python train.py --encoder_arch="conformer" --model="audio captioner" --dataset="synthesised sound scenes: up to three everyday sounds over a background" --train_examples=26041 --gain_aug_db=10 --noise_aug=0.01 --n_mels=40 --hop_length=160 --input="log_mel" --spec_augment=false --win_length=512 --tokenizer="word" --vocab_size=93 --encoder_norm="layernorm" --encoder_activation="relu" --encoder_mlp_ratio=6 --encoder_head_dim=16 --encoder_fused_qkv=false --encoder_qk_norm=false --encoder_inner_norm=false --encoder_moe="soft" --encoder_drop_path=0.05 --encoder_num_experts=8 --encoder_moe_every=2 --encoder_expert_mlp_ratio=1 --encoder_slots_per_expert=1 --encoder_shared_expert=false --encoder_subsampling=4 --encoder_layers=12 --encoder_width=160 --encoder_positions="conv" --encoder_kernel_size=31 --fusion="prefix" --label_smoothing=0.1 --decoder_width=128 --decoder_layers=6 --decoder_norm="layernorm" --decoder_norm_position="pre" --decoder_activation="silu" --decoder_mlp_ratio=2 --decoder_head_dim=48 --decoder_fused_qkv=false --decoder_bias="all" --decoder_qk_norm=true --decoder_layer_scale_init=0.1 --decoder_parallel_block=false --decoder_inner_norm=false --decoder_drop_path=0.1 --decoder_positions="learned" --decoder_prefix_bidirectional=true --decoder_connector="mlp" --decoder_tie_embeddings=false --residual_init="none" --optimizer="normuon" --muon_scale="match_rms_adamw" --learning_rate=0.0021 --momentum=0.9 --nesterov=true --orthogonalizer="newton_schulz_5" --adamw_lr_other_params=0.0012 --max_steps=2800 --batch_size=64 --epochs=6.9 --lr_schedule="wsd" --decay_fraction=0.3 --final_lr_fraction=0.05 --warmup_steps=140 --weight_decay=0.5 --adamw_weight_decay_other_params=0
Rows from block 4 of the audio encoder of a small audio captioner, named by matrix and row number. Rows with one number belong to one neuron. Each number is 128 + 32 x the weight over its row's rms, rounded and kept within 0 to 255. All counts start at 0. Numbers have three digits each. After the name is the row's rms in percent of the matrix's.
Before each neuron's rows are labels from the 100 clips, of 14976, where the neuron reaches its highest value: "lies over" is the class under the peak; "top examples" is what is common among them. Only what is clearly more common there than usual is listed. The data: synthesised sound scenes: up to three everyday sounds over a background. In brackets: how many of the 100, against the usual share in percent.
# fc1: first MLP up (encoder.blocks.4.ff1.fc1.weight, 960x160), inputs 0-159
# fc2: first MLP down (encoder.blocks.4.ff1.fc2.weight, 160x960, transposed), outputs 0-159

lies over: meowing (45 vs 1.3)
top examples: meowing (51 vs 5.2); first sound: meowing (26 vs 2.6)
fc1.514 105:105202079115139110131107092119128173128141155078080105076099061140124065146093175170113136159116133101160142097107117160123138170124116167120235180140075165132135100157124108146160110178166122131090142093165071092136148118182150136122154122103134186172122168100071170128181093134137117092163120169116103075149103085130075149121119136112113133127183108119130118156089100130116172151146113090188124179135105093145110127163097183144144075135173101118126154065124108122169088079125075
fc2.514 096:135140136163122132101136177175145125121141121140078092154124117126118101127126079148168151065108165122155161123088115140090140079115087129152112110148173102095101155049144156154138149131167176078118143137106212137115123082116158057153155130095169140156173148067151153115091148112148071200094143181128116145110132187166123131118135108140160145105167145082163110157097087108174120143116064141149159103166068100052158160102142132134124091176113119184170182109060093098153155126070146

lies over: bird chirping (28 vs 0.7)
top examples: bird chirping (34 vs 5.4)
fc1.199 103:104075142129052071181100140142140148161114099099118112130138163114147115155106108083107089096148120142121175087153131130106130159129091143181101135115183182099136121129139119105161137069192111132124162108120198142140152159113105106131147091201172092121109115123076186149129183079117137109182126149104137154145167110104037149118063132130123116101117122107156063131083128109182148070064115178114155077109149082159163169127162086133120148118090083163117153113148147134133105209176112
fc2.199 118:109107134131107170124138165069101088174185105132124159089113143136115137119096165103101127111139181117188095126095139104125117115164107146151130032156074104099164124174165149152144181141038127163126087175162079104134106128137089110137128125147136168120078134122132121125167120113143141110110135123226134137113078103146147117060134134126117084188102164125113151088095142154053104138174157195151118185142142172134128094136107182058094120083199135126179143124096122118134144095080160

lies over: footsteps (40 vs 0.7)
top examples: footsteps (50 vs 5.4); knocking (29 vs 5.3); first sound: footsteps (29 vs 2.7)
fc1.300 090:069157160127139127122148106197139150146128139119112125084170153127155151128136153140099140110127117112072122104149093126189161102160129062153123129080155183181171135071103127111156120149151090044092143098184147097160131071131123138181147116144097106057129071118105146131115156128067114198169154044122106095124161142117169116131167077144111056178138157133107145125122165153113096159095158132109130058152080140124144119114123082134117119076156109104159117104130087090140151125227125
fc2.300 107:073056053110138142202088173164158175116082170100122091084137172150097155093097111078122128132143090144137097159124158105095107115081112131134151169153141125111151124103112133140139126177083098089186101109104078141137113163152153127171155150095116128180126126097170101062070123127095166158147129157171193040146108085142144128137125173161179134108169134138179186118087167133112133086142118072076108121141123141122165159136158131165044130102148152127106113177100100130107153111099145

lies over: meowing (90 vs 1.3)
top examples: meowing (90 vs 5.2); first sound: meowing (45 vs 2.6)
fc1.637 103:131139084098112118113079114111154132094154156128014096101081131155087107175117126144127145113124151158170102121058094121115128156157163114077167194141125169064113091113146158093128150163112135158149073112166130101124158092181141142129147122131130153113140064131090178081180128144143144110147112177139171098094130129106117187167138084090123174166206149130182132143061091145106137156144162090152073136129110131124159145172119112095210090152131144153070151118134114158201120102118111
fc2.637 094:151206144165097079136106158089176115118160180146123093081133121161121152145142094102124119139156116137101177071114105090089155140053138134184134125093166124131078161088114112150117111102120144108154138169049169134137194116168183143167116119115172144171134169124135095085128037168134146149167154121098102083141119187136094095201117126194111114103141119131117135063173146129124049135149103164143140133126112065082111171114115123144151115143117121117161131115086082124143132184092073

lies over: footsteps (85 vs 0.7)
top examples: footsteps (89 vs 5.4); first sound: footsteps (48 vs 2.7)
fc1.29 100:136161144061174099172096081135101141112146128105131150131128205147087156071150204154123108137093093150148148135165120103154148174093067143110125099127202068173129135072154152154150079190087062141127111102107120142207065164135135154144117157149088142031131149130136149117098140167130127116109193114144120087081125109091164151080115126132122132097131100113158130116100196174163138142174147133163094154112119140106100112142084100080104157150133134096144144077184105094107134157113111
fc2.29 092:105092157118071214167110136114141123124088146124103181114129133132128122143098087099173128114102155079105147101095144121191141149136142147128120197166076144111117061137130151083116097134130142106150157191159148108182104143138114116096151121133074123106135161103177176114094076097122144096158087153122136120170139108103131134148195094133129134135172067133124183162159113106115117108155087052099127142169113152154115123171137154107181113157190157106098025186055157091112111124125060

lies over: footsteps (81 vs 0.7)
top examples: footsteps (84 vs 5.4); first sound: footsteps (53 vs 2.7); clipping (25 vs 8.1); text has "clipped" (25 vs 8.1)
fc1.403 097:134133122112106166159126153192127135127086121113157148116183166110148174117176145088106072090129148063183164114118162081066145169128118152119105132115226137131095136066095170163145103131142139104114125096121136136191132108075112136122185152145152187121128123135113116145108127150166124118067087092164175100070156165087148134079056209128147129087143105132118186119143125158169147111169162144103121140163168140126133142133119214120142159052121132123104118146076122102160105075126089
fc2.403 092:151099093147106119156124121110086140123118083127086152144103099108153142169103125194154133126117097185094153117101115147153087127100109089102131186211043137099121148103182194031172121140107190183069125167147138205070106130157084172133101095174120125081146114140116125133098091170090129138118120160090133142152097146124132109168168103164114204144085139095112125159080099101093152123142122116153096112135094183142119144173127104112143157190153122126164111081129126149080128172099126

lies over: snoring (88 vs 1.6)
top examples: snoring (88 vs 5.3); first sound: snoring (55 vs 2.8)
fc1.218 088:070177163153119183089148143146128126136105112216181063102153093102187164131090121140127109131171102206177163085124119154172106140080197094128130129112140177148144152173066128116119161121090047163059087117112139110122093141103175116132138170138072123161127137112106083090173117129102094163068153124153137067095145110129137111148076168131098136122127094163111114172102176133147077161132126123169117109114152118073147137160188161110128104104087128107155148103179154153146142142135096
fc2.218 100:092105083171134078095116138150105130156104112091172168116153116107082119109092103142110104133155111099101141069149138132065145132195158048122077111099177100112154153109160128179114139159255162110099111145132161145087157144130118142162127157137157156107157196123146100098125094166063165121134135070118132120198129201120132160100135142127139111106127117080129107166153064180152130095091077149171100105120096131155130100103147174131098182101106141111151086112108180163129105138177155

lies over: bird chirping (30 vs 0.7)
top examples: background: none (50 vs 22.7); bird chirping (32 vs 5.4)
fc1.13 104:158087118115071091098110165092061121118146130136130115157121132106172124120123151102147104084131106108110092103190101120142173165186111093113215155141094160164084114192093191092140158149149108137124169115072108105103119087099130114158126114130171088093121105117119104076120123178119189132116123164130177158176075198128131145179129113098124128162132122127131119132138194153114110111173173192145148189110126163133099080122064103125079155093127026124142171134156150130105076137125096
fc2.13 102:109118150146111130185115102176154106100107103192122085118072129128169150086172142125155154170116161113170168112147095179134140088168174136126130108119130098075152094044155099157152169075109126141166093114150097141168099137091125152134086124105077076107110152167097184179104155128136067146124120116170161125057093144125152084138116139038174147130141109137155162153126125072118137115125123144020147123145165148151158131101180158141141140098086145100130166088063065137135139098115153

lies over: footsteps (39 vs 0.7)
top examples: footsteps (40 vs 5.4); stream (29 vs 5.5); knocking (25 vs 5.3)
fc1.196 095:181119115096107167197146138154119164138201139136215104124162118073112122099133106150148126074116096178106169070100122118100120100119155166127123127168151177169115121123066124090141136086124181127154115068168163096131093152104132103103162135223136101118073148112068069126101111106132126106089163125089138098151117117085152101139135134183126107119087105108162194127164163098153167116136158114125088075126129141128201116080128102204142111083104122105110095138068114114137123179088149
fc2.196 090:099125056140182171133147164131103137160195152103084086036145144145148115128091105081155112171102116136095169116119150111115087126138112161144088070123079176159199134108126115120184123177090090154123114140135179128124118111141120114079137161079121075138102063106129140161147118137130165202181103145128104105087089138176074147122142099134113160127135129153195102121063205163139135157165134174138105150082071104131122182087117139096165128182132101147080152103155111124161112123140150

lies over: meowing (79 vs 1.3)
top examples: meowing (80 vs 5.2); first sound: meowing (59 vs 2.6)
fc1.294 104:139117175116127134109126126193081040147066156143071089084162178136164157104163113155093140147129129030196083137164094099141168150174081154113111064151121123107122121129166134111130087156115086180115098166115118114144131130127069124080080135086103174099142103112158120110132118139115121173171092188110148135162131160140089141078169167137170162179179097162149120122139201124179110105124118101172094157158130162116099190127122079154149129084149094112140154083139140122092145131112139
fc2.294 087:136094092140208093110127057138129160117146170140142138150165139159146105136152151124127130134090119144102066114157131133167113132150200099166150131170175144148050059170069105126112145123132121126094149112130121133102139116061119050134195088098102058134105079124100098170134176099156136116100180111082127165140105113101145107147129127126104151142093158098157135142130120118198144176118125093094084117161174146140160045161177152098123114072130088137143151125197151073162173138160154

lies over: bird chirping (38 vs 0.7); water drop (25 vs 0.4)
top examples: bird chirping (46 vs 5.4); water drop (27 vs 5.3); first sound: bird chirping (25 vs 2.9)
fc1.624 096:157126116186092124111140151091063151172186089045102113120122136174164160108151095078143116112158109111172121105114136110087135136127148130174096104155132127213093153128139085122128101137191070163082132163127110129130095157099107107114157112146125111096140103122105134144123118144150151140145196155201203137129152130155149147113131125089088117063108174098189137098158128100128132129109118123065180097054086095107160127155057177133147173171077155115088118152120147135098118197124077
fc2.624 087:099130170125057073149144136151169188100117182175169104146117204206109084149129155150161153070148116116111111146155108162129151086110133174068139067116157177082136115144121137085093091108112128145136185107158076129113150157115063086089120119182079151142142133088169107111093165148106151088098107163170138117091106130088177152102126174083122106174142100194091120141142152134088160159138159161123142116150151128103135108112162146071122149079111059119102155090121102094126120069161110

lies over: bird chirping (61 vs 0.7)
top examples: bird chirping (65 vs 5.4); first sound: bird chirping (37 vs 2.9)
fc1.191 100:125129152119115106106148226151157102109191147134159136132114110109124099080170121177096119108113074145117104106112158142148218157128100097142103039127170112106146160163146075167126118140154139146150128175137143088169192115055107145134138115195161112093143126124101108125171153116114063119114115141124189171125135108124156119161135209124077082148057114115101112138120139091129160130131128099083121163165141163099164096085092165154118115098167159092122080191096138064155114145106079
fc2.191 092:130146143190085088128159075112088128103144153103124114127116141121154186189128101050171096097089123095142183151111135151114100137126115146171154157143077147119126116104133162095174151140087117181158139123152120176130101134194085125136201156124103117104056084128153112103100089110099198140160090101107167160146149085149095114188114027132151177112109141151195141079133145197146131118091153120179078077145125104143151157109145105125134085127099102128098101075116144101163099132159159

lies over: bird chirping (84 vs 0.7)
top examples: bird chirping (84 vs 5.4); first sound: bird chirping (56 vs 2.9)
fc1.330 102:113081103125117078100151177080086156118106150110116098132122103148170152096125139100141079080148117127175135142178155171090139109119101174148196173156106079091119097107121151137132140125140115116121088134172163156131101151149146132151233141106087166174110076138135113151122126138106095094136147172050184152118105154141154146094095103154143164131130177159119075170159126148140071104106099190120172098104109118092113097111046141109113105105153062185149183124087091123100178147133201
fc2.330 105:121122115145158078079150165151115075153114117159096100075104142060104161156179105119168109118168165154105089132135174065170113179155133110167096076127119121185173142141143106190169127079178125123157124155138142058124168117066101180126135091087175128108103127143108135192133102085139105138089129135077171152116122068051151148099123121151131145064108097122165170052077137145059143166117138126108152154162132146147171196124114146153173122130133140135148106130131118149135095145098083

lies over: snoring (78 vs 1.6)
top examples: snoring (80 vs 5.3); first sound: snoring (49 vs 2.8)
fc1.633 090:094116141133116123115128100188105102096088098156164118155188119119124136138124082090146123132154147129144164140114174117080135137086099096131148110144064185180133129130165107126130104119129107140075164120118123036110137189157139091123143142116105176145138104169089105093097103153113116130123192087130137096079110186163094125134123137129097121117104107122103195158117135078055061129127110122192134126064150198190170093133155098149141167147165129117080132065110143109086063194056129
fc2.633 090:088175127116132155115113116110095144139073091151161158090166139098195117133165138171137114141118143128131146154178168122097138116152158155075100137158140120116139124069154113180108156135226155104089153101137125098113196121107135172146137123128120107158144155127121112095162143144088162134110167120067139115132162169081157163176115158095099105059153125100106142198100149169091108084029083069127105134083058118124084149121144169136135120060112149069107171148115101110153054135155152